Weights of a small class-conditioned image diffusion model.
Model: 5.03M parameters, 32-pixel images, arch unet, norm groupnorm, activation silu, widths [64, 128, 128, 128].
Data: trained on pixel-art sprites of 400 made-up characters on tiled backdrops, 197500 training examples, 16.3 epochs.
Rows from block 13, named by matrix and row number. Each number is 128 + 32 x the weight over its row's rms, rounded and kept within 0 to 255. All counts start at 0. After the name is the row's rms in percent of the matrix's.
# convs0: first 3x3 conv (model.decb.1.0.convs.0.weight, 128x256x3x3, standardized in use), inputs 168-179, a 3x3 kernel for each
convs0.55 097 [105 121 148 118 135 145 119 119 124 128 157 136 118  31 146 136 162 140 113 136 101 118 144 144  99 133 125 151 135 147 135 120 123 102 124 140 108 167 122 109 103  92 140 150 162 118 133 135 136 104 148 130 155 152 127 136 140 145 194  94 132 150 143 117 157 121 148 146 150 119 137 137 137 131 155 139 151  85 129 146 156 131 138 131 116 148 178 144 157  99 115 151 108 144  77 131 126 136 142 133 158 134 146 160 172 140 142 145]
convs0.56 102 [101 101 125 103 154 111 104 163 151 167 133 123 153 188 146 152 150 149 128 118 140 128 127 120 122 192 168 175 144 212 122  38 142 167 123 170 117 110 126  89  85 129 142 119 134 154 154 139 136 191 151 120 145 129 134 109 111 153 219 167 137 148 117 112  76  94 140  88 118 143 176 123 134 112 133 142 120 114 141 136 135 146 161 150 134 112 106 108  90  84 121  95 128 189 222 159 184 191 187 126 114 112 163  69 149 170  91 157]
convs0.57 100 [158 129 163 159 112 129 200 165 137 165 158 134 133  80 140 140  98 118 139 112 137 110 121 130 141 123 115 132 118 117 138 178 162 134 245 145 115 108  97 144 113 105 141  94 121 168 120 149 121 160 137 121  87 188 115 116 128 143 136 102 139 194 117 115 111 119 104  64 100  99   0 111 148 131 130 159  84 112 122 129  97 107 117 122 131 120 128 132 182 128 139 139 105 129 113 128 138  98 112 114 117 133 104  93 158  94  93 149]
convs0.58 100 [138 110 148 128 138 155 127  94 122 144 215 148 128 195 168 141 128 134 100  53 133 172 255 153 119 124 125 116 122 142 114  26 174 146 190 168 112  63 122  94  61  78 139 130 166  90 149 112 125 157 163 130 126 109 140 147 121 160 145 146 121 118 142 130 159 121 165 194 128 123  87 112 141 123  74 123 119 116 103 123 121 103 146 124 123  91 141 155 134 137 144 142 149 107 105 131 142 122 120 103  67 121 121 137 107 107 113 143]
convs0.59 099 [118 162 126 117  40  97 122 136  85 138  78  77 120  52  71 130  95 142 135 113 123 127 147 117 137 137 113 133 151 131 136 116 134 103 142 121 157 165 159 154 216 221 140 166 157 102 132 156 121 199 151 125 126 108 142 143 129 130 122 111 120 122 131 124 131 121 131 154 143 123 152 129 130 147 141 164  91 165 114 137 134 110 231 238 116  65 114  88  66  77 139 140 142 149 255 163 127  94 112 182 167 109 222 255 137 153 156 110]
convs0.60 100 [140  79 105 120 205 100  98 135 131 125 105 106 132 143 133 107 131 100 165 118  95 124 172 168 124 129 131 155 165 138 172 186  93 165 158 140  87  58 105  79  54  86  94 103  96 123  98 101 162  80 106  88 127 128 137 136 147 147 200 160 146  91 129 113 129 120 107  17 107 111 123 118 123 141 108 100 158 138 121 136 134 126 134 122 149 141 164 131 110 114 105  83 112 160  88 124 113 122 125 122 172 127 139 180 103 125 141 134]
convs0.61 104 [162 133 147 100 139 145 106 137 145 113 127 152 148 169 185 130 154 165  98 148 150  93 101 157 114 159 159 143 108 150 147 140 165 150 133 133 141 123 131 162 136 102 170 145 170 144 143 126 142 156 114 136 118 121  85 165  40 147 121 251  98 118  18 116 128 136 124 174 123 159 126 108 155 134 120 133  93 120 118 117 109 126 143 149 165 151 162 139 134 108 115 109 149 114 143 122 165 151 115 168 134 131 113  76 130 178  75 115]
convs0.62 083 [ 80  92 108  78  79  79  77  90  94 114 127 102 113 114 139 103 113 114 117 113 112 106 133 104 101 104  90  99 127 125 116 147 129  90 125 113 161 173 152 155 179 177 177 169 154 147 148 128 134 164 160 144 152 134 138 145 162 140 174 141 150 167 152  96 158 124 127 134 130 101 121 132 128 156 156 146 140 131 118 133 113 121 139 127 141 160 144 141 155 137 119 110  95  78  92 108  84 108  89 114 106 111 119 142 119 100 101 101]
convs0.63 100 [140 107 118 152 134 180 152 159 140 116 114 200  85 118  46 148 146 188 119  87 120 151 163 137 111 117 145 165 155 140 111 123 130 140 113 102 105 108 124 114  95  67 117 104 112 126 115 121 126  97  79 123 103 111 130 101 132  79 168  97 150 100 179 141 137 115 136 118 138 102 146 135 121 113 102  91 122 150  73 123 151 138 135 125 129 145 137 122 145 114 129 124 112 140 126  78 146 117 129 169 157 156 180 199 155 188 144 100]
convs0.64 100 [111 146 139 105 117 179 116 140 130 148 119 163 107 108  88 127 137 126 118 131 155 116 115 127 134  93 100  99 108 116 109 135 158 119  91 105 147 154 150 130  96 123 126 149 143 135  90  97  59  34  92 111 110 131  99 112 134 111 100  99  90 141 127 108 103 117 143 129 129 101  69 125 108 118 116 129 136 129 114 119 113 145 115 117 170 166 113 156 148 117 119 113 115  69  19  52  92  73 115 132  98 133 109  55 175 130 116 135]
convs0.65 102 [137 127 105 124 103 123 113 104 106 143  71  88 123 166 144 128 129 135 118 118  99 117 136 111 119 120 106 140 127 116 127 106 101 133 137 130 112 148 112 122 116 134 142 138 139 129 116 102 134 107 131 159 133 123 149 132 124 136 164 162 139 138 102 125 141 136 130 110 127 128  89 122 129 131 120 113 153 160 106 167 167 111 159 149 142 177 153 115 124 148 104 150 130 100 167 133 116  67 106 125 119 168 140 106 119 131 117  99]
convs0.66 102 [143 101 103 241 169  83 190 143  99 136 142 122 226 123 200 143 119 105 136 154 125 122 131 154 119 133 100 117 127 115 126 118  96 139 112 132  98 140 154  67 140 119 107 111 164 115 126 130 145 139 172 112 109 135 171 135 101  81 151 186 156 127  59 123 113 120 134 165  97 146 141 116 108 141 124 176 102 144 139 102 121 109 126 147 120 132 167 171  95 147 130 142 120 154 116 120 132 126 140 118 142 135 220 108 168 180 143 146]
convs0.67 097 [129 152 139 139 110 159 131 143 157 122 136 127 106 156 151 135 135 147 158 127 135 138  65  93 125 110 128 122 126 125 123 114 144 129 126 126 117 118 125 151 161 124 127 152 165 137 158 117 144 109 132 129 117 105 148 138 121  86  80 183 143 144 100 137  99 153 128 107 141 131 111 121 134 107 115 133 146 124 124 141 142 154 103 106  94 126 142 128 160 179 135 124 128 148 174 114 143 120 121 116 129 161 127 126 152 124 168 148]
convs0.68 106 [162 134 147 156 201 170 152 155 145 126 111 131 105  90 111 102 148 107 129 124 104 124 115 117 116 134 130 124 140 125 115 164 123 121 111 117 104 114 118 110 255 172 117 143 120 134 105 128 109 171 136 126 143 147 107 140 126 150  87 104  96 117 115 144 114 144 123   0 137 137 122 137 105 118 135 114 194 114 111 111 110 139 150  96 155 150 121 126 140 142 127 122 151 142 171 119 142 179 121 116 117 114 145 212 165 124 141 119]
convs0.69 112 [123 139 121 107 124 119  87 102 103 100  92 100  87 113 115  91  90 111 144 142 141 136 126 121 121 123 122 139 150 142 126 150 149 131 162 152 134 150 153 120 132 140 117 121 145 153 132 121 162 168 131 142  99 156 147 153 158 146 150 153 145 143 150 122 160 138 157 124 138 152 143 142 147 160 173 165 166 193 157 161 164  83  82  74  89  91  79  80  89  96 187 197 197 187 210 184 174 167 172  85  76 103  67  81  65  81  67  69]
convs0.70 100 [158 120 115  89 146 179 114 127 167 132 131 133 113 156 165 131 122 133 133 154 128 141 126 140 107 151 128 126 115 131 158 132 140 150 105 130 116 120 153 130 120  96 132 139 136 129 140 137 125 157 135 126 130 134 161 111 125 168 195  89 141 111 142 147 126 120 154 143 103 160 143 112 120 146 117 128 138 143 124 134 142 141 134  94 145 152 111 119 124 146 145 105 136 125 128 140 104  76 104 118 126 136 129 130 169 119 128 135]
convs0.71 101 [114 128 128  94  83 107 138 106 148 129 128 138 167 241  68 120 115 106 109 137 123 114 131 164 121 131 135 120 127 145 125 111 129 117 122 140 162 134 126 146 175 110 142 155 157 147 135 118 134 174  96 137 113 138 127 145 101 120 169 118 151 134 161 144 145 135 135 150 117 121 115 128 132 151 125 147 134 142 139 179 133 145 155 154 125 152 152 118 124 132 133 116  93 125 147 122 125 158 127 133 135 110 176 169 127 142 120 118]
convs0.72 096 [127 118 105  98 107 141 102 125 139 136  79 117 151 255 187 137  94 101 109 156 154 102 165 131 123 116 101 136 147 166 119 175 175 100 141 170  98 102 113 112 117  85 113 146 124 135 102 100 156 255 151 101  93 106 126 139 117 111 160 141 134 126 137 108 114 102 142 221 159 129 119 113 136 131 118 126 179  95 128 105 104 121  84 110 149 128 135 149 117 110 114 107 122 121 117 119 124 122 115 139 118 118 125  97 129 142 143 113]
convs0.73 097 [104 125 109 149 159 119 129 153 122 138 128 133  90 195 160 109  90 130 121 119 136 149 158 161 159 159 151 119 146 115 152 107 110 128 138 127 133 157 146 156 107 138 116  95 109  97 156 140 121 150 109 135 104 127 105 146 149 157 152 149 158 107 117  88 119 120 111  88 122 175 157 124 121 138 131 118 158 135 141 135 128 114 114 110 126 138 140  71  74  93 123 178 126  99 160 133 129 102 124 139 114 136 160 144 106 147 154 139]
convs0.74 098 [127 144 151 185 151 170 146 147 163  97 135 121 128  85 117 136 154 105 142 120 132 138 189 154 151 153 112 123 118 136 156 138 123 159 126  97 123 111 133  68   1  73 141 126 108 137 162 135 112  75 126 144 151 113  91 150 131 139 120 125  99 134 139 123 146 133 133  72 151 130 127 120 107 118 126 121 123  99 115 120 126 121  81 111 149 115 108 140 143 151 148 127 109  83 116 171 125 146 134 128 141 137  86 129 168 135 183 148]
convs0.75 100 [120  92 149 138 135 141 147 166 146 107  91 176 150 101 129 144 132 124 133 169 132 142 115 139 124 130 119 102 122  97 108  92 117  93 134 129 130 135 116 135 118 113 120 145 131  77  11  89  86  73  48  81  15  55 141 153 157 124 192 180 123 162 140 126 255 105 100   0  79  79 142  79 129 255 140 115  77 107 124 102 107 165 115 134 140 149 137 141 129 134 113  69 139 139 111 170 140 135 133 131  85 187 156 191 169 161 174 161]
convs0.76 100 [124 131 107 170 164 139 130  93 130  85 108  95  64  65  53 117  82 126  87  99  70  96  91 113 120  97 149 116 160 128 147 180 159 146 121 133 160 133 146 108 105 130 124 140 120 112 116 109 120 144 138 140 107 115  90 136 120 141 162 107 120 122 142 103 123 128 110 144 170 102 154  91 128 119 154 156 184 160 151 159 144 143 137 156 108 141 129 148 135 166 115 110  92 135 117 112 187 134 142  97 129 121 128 162 153 127 165 111]
convs0.77 095 [119 129 141 125 151 107 115 130 168 147 155 144 139 135 144 125 149 125 129 149 136 143 199 132 107  98 145 157  95 159 173  78   0 151  21  19 124  96 150 120 124  80 151 117 139 205 179 165 187 255 255 182 122 113 151 143 122 159 158 151 112 146 151 144 137 118 139 127 146 143 174 106 130 101 157 122 156 145 138 122 145 147 135 156 129 136 109 136  62 111 127 107 144 144 158 102 101  53  83 124 125 131 141 112 169 118 155 163]
convs0.78 105 [126 163 132 142 133 116 116 149 166 139 143 142 106 128 102 126 150 109 141 124 116 139 136 119 126 136 103 142 168 134 161 141 151 146 170  91 130  95 114 103  98 133 111 117 133 145 165 150 170 154 154 181 142 111 121 135  89 126 155 127 135 163 184 133 140 114 158 155 159 150 103   0 128 126 137 120 162 136 109 181  81 141 147 124 117 165 134 148 142 131 142 131 131 133 142 131 143 117 118 109  99 107 108 119 116 113 143 165]
convs0.79 104 [135 164 164 155 152 168 155 155 145 132 107 134 142 163 149 149 133 126 114 125 146 142 110 134 158 128 125 125 116 141 137 116 126  90 104 142 141 154 161 129 122 136 137 148 134 133 155 130 166 160  93 121 113 129 126 110 126 137 122 169 137 113 151 157 157 123 144 170 145 144 113 108 115 135 117 104 143 117 135 140 128 147 141 148 135 154 156 154 156 155 148 154 138 150 131 105 126 151 129 162 126 133 122  60 108 158 108 142]
convs0.80 100 [118 152 129 109  81 138 131  90 127 103 132 165 127 135 132 139 136 137 136 119 144 183 187 170 127 158 120  82  92  99 108   0 165  78   0 165 123 136 125 145 154 158 130 108 130  91  75  93 207 255  33  35  61  60 127 137 135  99 149 129 156  99 115 134 145 182  95 126 150 142 113 109 132 137 149 134 146 127 139 149 114 128 142 105 130 125 152 128 113 123 106 113 137 125 121 133  89 105 133 141 124 131 142 139 129 133 121 122]
convs0.81 098 [144  93 110 102 132 100 142 102 127 123 138 123  96 135 171 107 175 193 110 108 115 122 176 193 117 130 121  89 113 112 104  74 144 125 146 140 139 117 120 141 132 161 120 146 121  61 100 107  72  21 149  89 112 148 129 118 102 125 145  82 131 120 129 141  94 142 135 141 121 129 136 149 152 128 156 160 129 167 161 139 171 120 136 102 132 176 150 138 179 132  97 109  88 148  95 120 128 111 101 127 124 102 126 126  79 100 116 126]
convs0.82 102 [125 168 109 232 137 158 146 125  81 139 155  84 116 121 124 145 169 146 136 127 101 110 110 152 137 158 127 122 134 149 124 152 134 127 140 142 146 136 150 135 119 177 136 138 164 101 135 156 110 150 128 147 115 126 188 111 154 121  97  86 115 102 115 110 130 169 134 124 129 149 128 153 110 168 100 122 134 125 125 124 115 118 119 121  96 140 128 133 112 144  24 135 188 186 134  84 116 156 183 120 109 108 205 142 181 118 152 132]
convs0.83 097 [100 104 129  76 102 131  96 104 116 102 109  89  50  83  77  79  65  83 151 111 113 117  80  94 122 135 159 120 122  90 123 112  90  87  85  76 196 180 194 158 139 153 167 153 152 171 118 135 126 107 131 118 108 125 119 138 138 116 183 156 136 142 156 156 152 130 173 136  34  77 122 137 105 147 138 199 173  67 108 149 124  91  96 132 180 163 144 133 128  98 122 168 153 112 143 144 152 122  89  77 132 146 105 164 151 164 124 140]
convs0.84 100 [124 122 173 126 240 146 122 168 170 126 162 124 125 101  93 112 155 158 161 159 134 156 171 124 126 171 127 145 138 133 137 149 231 122 126 139 138 123 128 102 119 162 138 158 110 133 140 145 117 107  95 141 156 137 177 147 129 164 201 125 128 157 181 106 122 137 120  16  37 101 136 127 104  92  74 100 151  53 125 127 130 108 112  69 118 170 158 145 154 150 101 132 129 132 139 127 144 146 115 100 111 144 106  76 131 125  98 138]
convs0.85 105 [ 84 165 110  96 126 133 112 130 137 139 150 119 143 134 111 123 145 112 104 156 131  56  91 107  96 106 107 150 139 112 147 131 133  97 128 129 135 166 145 121 133 129 117 127 154  32  79 148 128 135 138 131 121 124 151 171  46 117 142 127 126 108 101 158 123  96 137  99 124 141 133 108  57 103 136 115 132 130 129 138 135 120 136 144 144 173 143 139 141 131  62 101 111 107 132 132 114 140 124 116 207 151 142 147 152 118 114 113]
convs0.86 102 [105 141 141 135 130 100 101 169 215  98 100 123 130 169 112 111 145 114 126 114 156 151 134 141 117 138 152 120 149 119 137 143 124 127 116 120 105 108 130  95 157 162 124 159 125 137 132 114 108 134 115 128 110 135 148 107 111  88 131 148 141 129 127 145 127 104 119 116 138 146 121 134 107 151 140 142 143 111 147 155 141 123 123 115 115 102 139 125 126 102 138 131 123 130  96 163 144 136 125 125 125 143 143 144  70 142 175 171]
convs0.87 105 [150 131 158 138  96 104 106 118 108 172 152 150 128 169 134 145 132 157 143 152 135 161 155 115 116 135  98 130 156 141 138 115 128 150 124 120  95 110 111 125 139 109 133 135  89  82 124 139  68 107 140 125 133 157 152 128 111  44 145 104 118 151 148 104 118 127  71  43 115 101  95 103 133 112 139 138 148 132 126 126 116  82 113 116 108 103 115 174 126 116 176 139 142 118 138 147 119  50 214 129 103 117  86 129 115 106  94 113]
convs0.88 106 [128 131 125 153 134 138 151 123 153 141 123 134 126 146 142 111 123 152 128 146 132 122  70  98 139  81 114 117 141 140 165 166 143 145 151 134 109  93 119 132 122 120 161 140 117 152 125 120 138 169 135 161 173 139 110 163 159 105  94 129  84  93 119  85  93  85 132 126 111 171 143 152 101 107  81 121  92 107 131 156 121 122 135 146 125 136 138 113 138 111 123 123 125 121 136 109 151 151 133 132 164 143 130 148 123 139 112 129]
convs0.89 098 [136 116 121 178 122  60 164 126  89 100 120 121 129 135 158 140 137 142 127 130 132 135 142 121 126 157 154 133 133 120 107 138 136 130 121 126 117 112 151 124 129 141 115 151 153 152 117 129  98 135 146 125 139 152 135 139 113 119 102 129 126 150 139 148 124 100 110  78  92 139 118 104 104 137 121 128 140 184 133 155 126  95 145 135 127 138 141 141 133 116 138 118 144 154 101 109 137 114 146 132 119 143 153 166 102 137 114 131]
convs0.90 097 [137 129 125 166 172 137 168 167 157 153 156 121 137 197 151 128  99 175 146 157 123 143 148 111 118  97 132 135 112 135 144 121 120 147 109 107 133 144 125 101  83 128  88  97 146 140 122 139 119 163 129 132 143 122 121 140 107 135 114 120  93 162 106 113 132 159 140 103 132 142 149 129 132 122 126 108 119 106 103 145 136 131 134 134 138  92 108 132 121 119 126 131 142 137 175 138  91  89 120 122  87 126 128 128 125 125 126 144]
convs0.91 101 [152 137 131 140 107 143 154 121 122 115 113 120  93 171 119 100 125 131 117  92 108  95 120 101  94 101  97 115 127  96 138  67 105 106 129 109 115 182 129 127 103 146 128 134 140 101 132 136 117  45 118 124 127 115 134 134  98 127  96 142 116 147 118  97 114 113 148 170 102 108 148 118 128 144 131 141 152 126 144 151 141 140 117 123 134 117 117 131 104 133 104 124 134 102  41 145 128 111 129 144 175 154 116 104 153 127 110 150]
convs0.92 098 [141 159 188 194 100 152 124 134 142 150 153 136 139 169 141 155 165 156 126  84 131 143 215 107 143  87 108 113 140 105 102  89 122  86 158 106 131 114 146 130  80 137  89  91 123  82 103 147 121 151 130 132 129 124 135  99  93 169 155  77 122 141 134  83 129 137  91 112 124 129 128 131 109  96 130  83 104 139 138 138 120 105 111 119 133 149 137 120 133 120 107 127 138 110 103 135 112 139 111  95 111 118  92 100 129 106 106 143]
convs0.93 099 [105 145 140 153 142  90 121 145 130 113  89 128 137 155 119 139  99 153 116 117 131 134 133 126 120 147 134 112 143 137 137 111 130 126 130 123 159 132 141 159 225 160 124 138 124 116  88 120 144 255 154 141  60 110 126 110 161 121 185 155 183 105 141 124 111 131 153 169 174 125 106 104 130 114 128 137 100  96  98 124 118 136 136 146 145 105 124 146 144 143 124  80 124 166 194 185 137 108  79 155 138 113 120  97 150 125 131 129]
convs0.94 099 [103 118 126 102 137 100 102 114 118 105 127 109 158   0 134 122 100 147 139 134 165 125 195 130 142  73 139 149 142 128 142 144 153 144 213 141 164 137 143 162 238 185 143 197 153 190 193 156  89   0 181 209 103 205 143 140 113  95 140 118 127 155 110 170 171 125 132 121 156 139 113 141 138 114 110 116 105 125 152 126 149 150 132 113 138 111 113 125 153 144 148 122 137 115  63 131  90 113 146 146 134 141 139 145 145 125 142 123]
convs0.95 105 [114 128 125 121 121 117 139 200 164 114  99 123 106 138 147  86 141 164  93  95  86  99  69  90  95  61  82 114 132 145 130 122 140 141 156 133 138 109 116 145 156 144 126 163  89 113 102 111 102 140 131 104 140 132 158 126 170 129 121  89 129 140 148 156 112  79  82 100 141 102 166  55 154 144 133 106 109 161 106 111  30 161 168 163 162 204 224 166 128 134 167 152 145 148 126 106 121 117  83 137 172 155 157 192 137 147 188 173]
convs0.96 096 [140 138 136 131 123 103 110 109 124 113 117 134 183 171 120 176  24 161 156 146 136 137 255 147  96   3 138 153 131 158 158 121 157 169 196 183 136 125 108 120  55 105 132  65 119 106 118  95 152  75  91  86  28  96 116 107 116 151 130 137  88 122 116 124 111  93 142  51 100 124 116 125 120 121 108  83  87 103 109 175 127 138 131 101 149 119 146 103 168 139 140 101 112  94  96 126  97 108  99 113 100 118 136 119 126 116  92 123]
convs0.97 100 [128 144 119 114 126  76 148 129 128 105 134 123  99 128 122 109  88 134 111  63  98 133 156 162 112 158 114 111  88 102 116  58 101 146 105 108  92 136 163 132 202 165 145 160 148 126 127 150 144 119 134 152 128 150 105 154 150 147 128 115 107 129 127 135 128 125 116  58 100 128 135 152 123 121 141 146 134 142 126 119 106 166 165 157 117 132 130 127 125 125 173 152 176 141 164 161 153 165 156 150 135 142 152 136 134 155 145 177]
convs0.98 098 [144 151 150 162 128 137 128 118 165 134 129 162 117 142 155 141 152 147 123 141 170  91  77  86 129 126 155 138 141 182 146 159 255 131 116  87  99 132 144 129 108 118  92  99  97 147 120 151 122  23 175 162 161 160 148 144 119 185 179 130 134 135 165 121 123 129 134 124 106 136 114 100 110 116 129 151 133 166 127 120 136 137 138 136 134 171 149 132 102 103 145  88 164 153 136 143  86 122 108  96  87 131 146  68 129  78 133 123]
convs0.99 103 [119  98 117 104  77 106 138  99 107 116 111 107 174 116 106  78 114 116 128 170 158 148 165 127  89 112 118 135 113 107 135 107 153 139 119 136 120 108 121 101  89 121 109 110 119   0   0   6   0   0   0  16   0   0 114 107 127 121 121 106  94  92 113 131 107  88 189  89 105  48 109 131 113  87  89 135  98 112  67 115 102 106 123 124 101 114 109 118 120  98 160 159 155 170 145 167 137 135 166 141 122 120 124 105 121 124 110 113]
convs0.100 103 [125 141 160 102 140 141 106 157 153 137 146 118 165 151 164 172 154 163 116 110 108 144 132 148 133 119 155 117 112 123 117 119 143 100 112 156 114 149 115 128 138 143  85 115 111 117 120 120 149  95 112 151 120 105 205 192 210 133 157 175 183 111 152  70 133  72 176 170 136  99 213  92 130 115 151 140 151 132  98 151 103 122 151 124 170 171 132 141 152 124 141 131 145 121 161 107  92 160 137 142 131 117 110 135 137 131 115 131]
convs0.101 103 [129 158 181 191  89 114 254 168  99 115 128 128 132 192 189 114 130 137  88  98  90 129  96  87 171 167 162 136 117 146 104  89 146 123  87 107 148 166 142 163 110  83 136 108  76 133 113 144  74  73  70 115 111 100 129 142  72  77 107  82 123 169  89 131 144 123  83  62  63  90 150 108 137 112 114 178 128 160 148  96 169 127 134 136 118 165 173 100 124 116 191 126 202 120 110 112 113 112 142 133 134 133 210 112 216 182 124 163]
convs0.102 101 [ 98 136 106  89 116 181 127 141 127 159 164 142 141 135 120 137 126 156 127  89  89 115 129 102 100 108 123 129 141 138 143 165 164 132 137 128 152 183 180 151 144 194 131 137 146 140 117 121 140  93 114 155 154 162 104 126 143 116 108  92 126 107 115 147  95 129 163  91  91 152 130 147 104 138 112 126 162 142 118 122 148 106  71  79 171 201 120 153 189 151 102 119 109 135 160  89 129 106 118 116 145 126 128  48 170 125 101 114]
convs0.103 102 [174 127 102 185 105 126 124 160 139 101 165 103 144 180 120 126 100 115 128  82 117 138 168 145 131 134 137 153  61 127 114  49 110 143 135 147 135 104 114 110 118 128 136 132 173 134 159 133 104 134 133 113 128 143 101 119 115 133  81 105 114 103  62 133  93 104 127  80 112 115 127 137 101 164 120 110 168 107 154 115 132 113 155 134 113 140 139 149 110 122 109 124 153  96  83 125 116 120 165 177 138 123 168 156  91 127 109 144]
convs0.104 099 [117 116 119 104  86  83 122 128 104  97 110 112  77 114  79 124  84 110 120 168 129 110 120 143  89  70 112 134 163 128 119 144 130 147 135 162  62 101  96  66  49  86 105 118 126 195 248 171 255 255 235 190 231 193  90 108 144  87 113 145  97 111 113 107 133  94  70 255  99  82  41  71  86 149  89 120 188 168 111 130 115 118 120 150 109 132 128 112 152 128 140 133 136 147 138 150 130 168 144 160 127 130 107 121 189 155 129 140]
convs0.105 091 [124  97 134  66 161 115 110 137  95 122 105 122 106  76 119 123 120 138 119 122 144 114 134 132 129 149 130 140 113 118 124  18 115 126 123 135 174 137 151 159 174 188 146 101 157 107 133 101 125   5 157 139 157 113 159 135 144 109  99 152 169 151 149 165 138 130 146 106 124 123 127 128 129 111 127 124 117 149 122 137 158 123 152 178  99 120 129 132  90 130 171 180 158 139  74 151 109 122 153 107 149 140 162 175 104 175 152 116]
convs0.106 098 [149 132 142 123 143 120 137 142 140 140 142 130 122 111 123 132 144 129 126 131 116 130 132 113 118 140 116 129 114 129 117 110 127 124 119 130 114 109 121 126 106 118 143 137 132 123 109 124 127 128 138 114 105 125 156 130 140 150 170 135 136 155 137 125 145 122 136 124 156 127 141 118 108 104 117 142 188 150 122 133 118 144 113 126 157 136 134 144 150 144 127 113 124 141 137 120 121 125 120 124 123 128 127 118 118 131 117 145]
convs0.107 100 [149 167 146 143 105 131  95 144 110 106  18  91 138 183 123 148 126 106 129 128 105 118 148 113 130 148 116 115 148 120 156 131 154 128 138 134 139 172 140 124  94  91 143 123 118 120 103 142 110 148 116 138 143 130 182 167 128  68 129 121 137 135 115 167 150 154 112  14 146 134 142 147 139  60 110 167 178 139 147 134 159 159 152 133 125 126 107 121 155 121 125  88 132  94  87 111 138 138 138 118 130 134 116 145  92 121 138  98]
convs0.108 093 [172 152 136 108 142 160 133  95 113 189 179 178 171 228 179 179 196 167 155 204 144 155 154 183 141 131 154 128 145 111 107 181 111 141 135 159 140 134 134 117 176  77 164 143 148 117 144 143 101  66 130  91  95 155 148 154 149 175 191 134 101 164 116 140 107 133 154  45 139 145 133 172  99  88 112 123  94 121 114 132 135 148 161 140 131 124 149 131 156 148 126 131 110 120  48 145  89  81 118 126 141 115 130  76 156 113 124 108]
convs0.109 090 [134 126 122 135 110 104 130 126 102 190 176  91 144 164 114 115 135 136  98 121 124 138 132  98 119 147 105 129 142 124 168 131 149 164 157 103 147 169 165 103 115 120 161 141 124 155 153 132 113 133 149 136 147 155 179 128 107 152 136 113 117 133  90  36 146 145 126 147 136 108 130 159  72 162 139 134 133 147 149 160 173 140 133 117 111 125 131 109 127 149 112 113 120  87  76  79  74 101 115 133 107 114 123 103 118 157 132 123]
convs0.110 104 [166 157 153 156 163 176 211 162 161 149  95 108  75 181  65  89  69  99 134  77 108  80  65  84  85 127 104 136 148 153 105  67 101 129 137 135 117  99  99  83  90  87 100  83  70  82  71  69 111  25  78 112 122 126 126 161 125 151 175 137 118 129 146 124 154 132 183  58 116 131 180  92 100 114 123 127 125 127 101  99  92 117 141 109 134 136 152 131 134 140 127  95 146  94  91  85 133 124 138 139 155 147 142 210  91 130 135 144]
convs0.111 103 [143 116 134 156 187  86 123 176 128 111 147 128 157  27 179 150 110 120 133 138 120 148 138 107 134 119 151 151 126 139 129 132 116 133 141 122 128 100 133  96 144 123 121 133 161 136 121 109 125 147 145 111 125 138  85 219 134 170  74 172  97 223 135 140 136 131 129 137 103 133 163  98 100 138 137 132  79 183 150 146 144 130 145 145 164  99 150 134 149 120 138 111 151 114 126 118 116 136 141 146 125 127 123 161 141 152 134 133]
convs0.112 093 [141 145 140 135 125 146 123 122 133 119 120 106 129 144 110 133 144 130 150 135 142 153 170 177 147 147 152 123 106 123 124  94 113 141 132 126  80  60  63  62  28  44  70  55  64 116 110  99 100 127 110 101  90 104 120 134 118 121 107 124 108  98 104 119 122 114 113  98 118 115 115 124 138 128 119 140 134 136 137 149 144 123 133 127 139 139 119 147 152 140 157 157 144 145 172 141 141 146 159 128 139 145 123 132 138 111 114 133]
convs0.113 106 [175 139 143 141 135 145 139 149 178 130 174 153 154 205 141 113 171 171 104 127 132 144 156 141 143 123 102 138 126 139 133 169 167 137 159 169 152 158 164 163 149 182 150 154 170 111 115 118 101 175 103 132 114 122 125 129 152  99 140 147 109 160 163 142 146 119 161 143 172 139 144  26 105 159 100 119 154 151 120 121  67 122 112  95  97 156 100 102 126 110 108 125 134  93 202 159 135 125 113  77 102 105  93  96  90 117  98  82]
convs0.114 098 [170 125 118 183 200 100 202 195 127 116 109 129 125 202  86 116 154 102 167 137 118 138 149 144 167 122 158 113 126 145 126 157 125 123 134 121 115 121 104 160 119 145 168 125 134 133 120 138 131 124 141 153  99 122 131 152  99 158  57 180 135 130  94 115 134 109 166 105 142 165 111 123  87 128 149  76 123 168  72 137 156 131 130 150 110 136 166 131 156 124 118 141 128 162 127 114 159 127 134 117 116 136 149 162 131 109 168 134]
convs0.115 103 [166 110 104 154 140  48 119 110 155 126 140 113 104 129  71 136 114 113 147 114 118  90 165 139 155 137 119 146 134 132 175  79 112 169 124 126 109 118 138 102  88 140 114 154 136 114 122 126 112 133 121 125 130 108  72 190  95  84 158 126 156 109 155 126 137 110 119 149  75 125 135 143 149 112 121 133 114 184 138 156 122 122 157 133 123 151 150 141 127 127 145 135 105  92 167 163 148 118 140 168 130 172 193 122 206 133 138 133]
convs0.116 099 [125 117 146 166  92 165 131 124 143 138 113 101 198 155 124 147 110 106 114 113 127 115 163 118 155 137 106 149 126 117 118 112 127 142 123 137 136 135 112 142 167 130 146 108 107 142 135 110 149 142 139 117 133 127 134 153 174 105 107 165 120 123 105 155 124 169 105  73 159 119 112 127 121 155 115 138 147 110 123 113 163 144 175 103 135 142 126 150 110 102 132 131 105 126 136 114 155 141 175 130 160 125 153 125 121 138 149 158]
convs0.117 098 [189 121 158 148  98 174 134 139 158 151 192 104 148 173 129 123 106 146 121 142 145 126 140 125 106 113 115 153 130 120 121 125 107 132 143 131 143 152 144  96 128 130 144 109 141 135 122 145 128 158 166 120 110 110  89 151 119 125 155 125 113 128 158 130 119 160 106  79 187 126 125 133 118 148  94 143 180  98 142 127 161 105 117 132 162 140  98 135 124 146 169 123 100 126 164 142 153 153 142 122 169 134 143 195 137 111 114 120]
convs0.118 094 [122 158 105 103 178  81 105  98  92 124 140 148 105 185 119 130 142 132 110  91 130 120 117 116 121 130 126 130 115 106 107 116 110 118 116 117 118  84  76 118  62  55 112 114 123 192 168 184 153  65 207 138 155 175 148 158 138 176 192 140  98 121 111 147 161 111 130   0 133 165 133 139 146 142 138 101   0  87 125 131 124 139 172 119 119 110 123 122 135 152 117 154 130 131 125 120 120 120 112  98 111 115 147 220  65 118 100 136]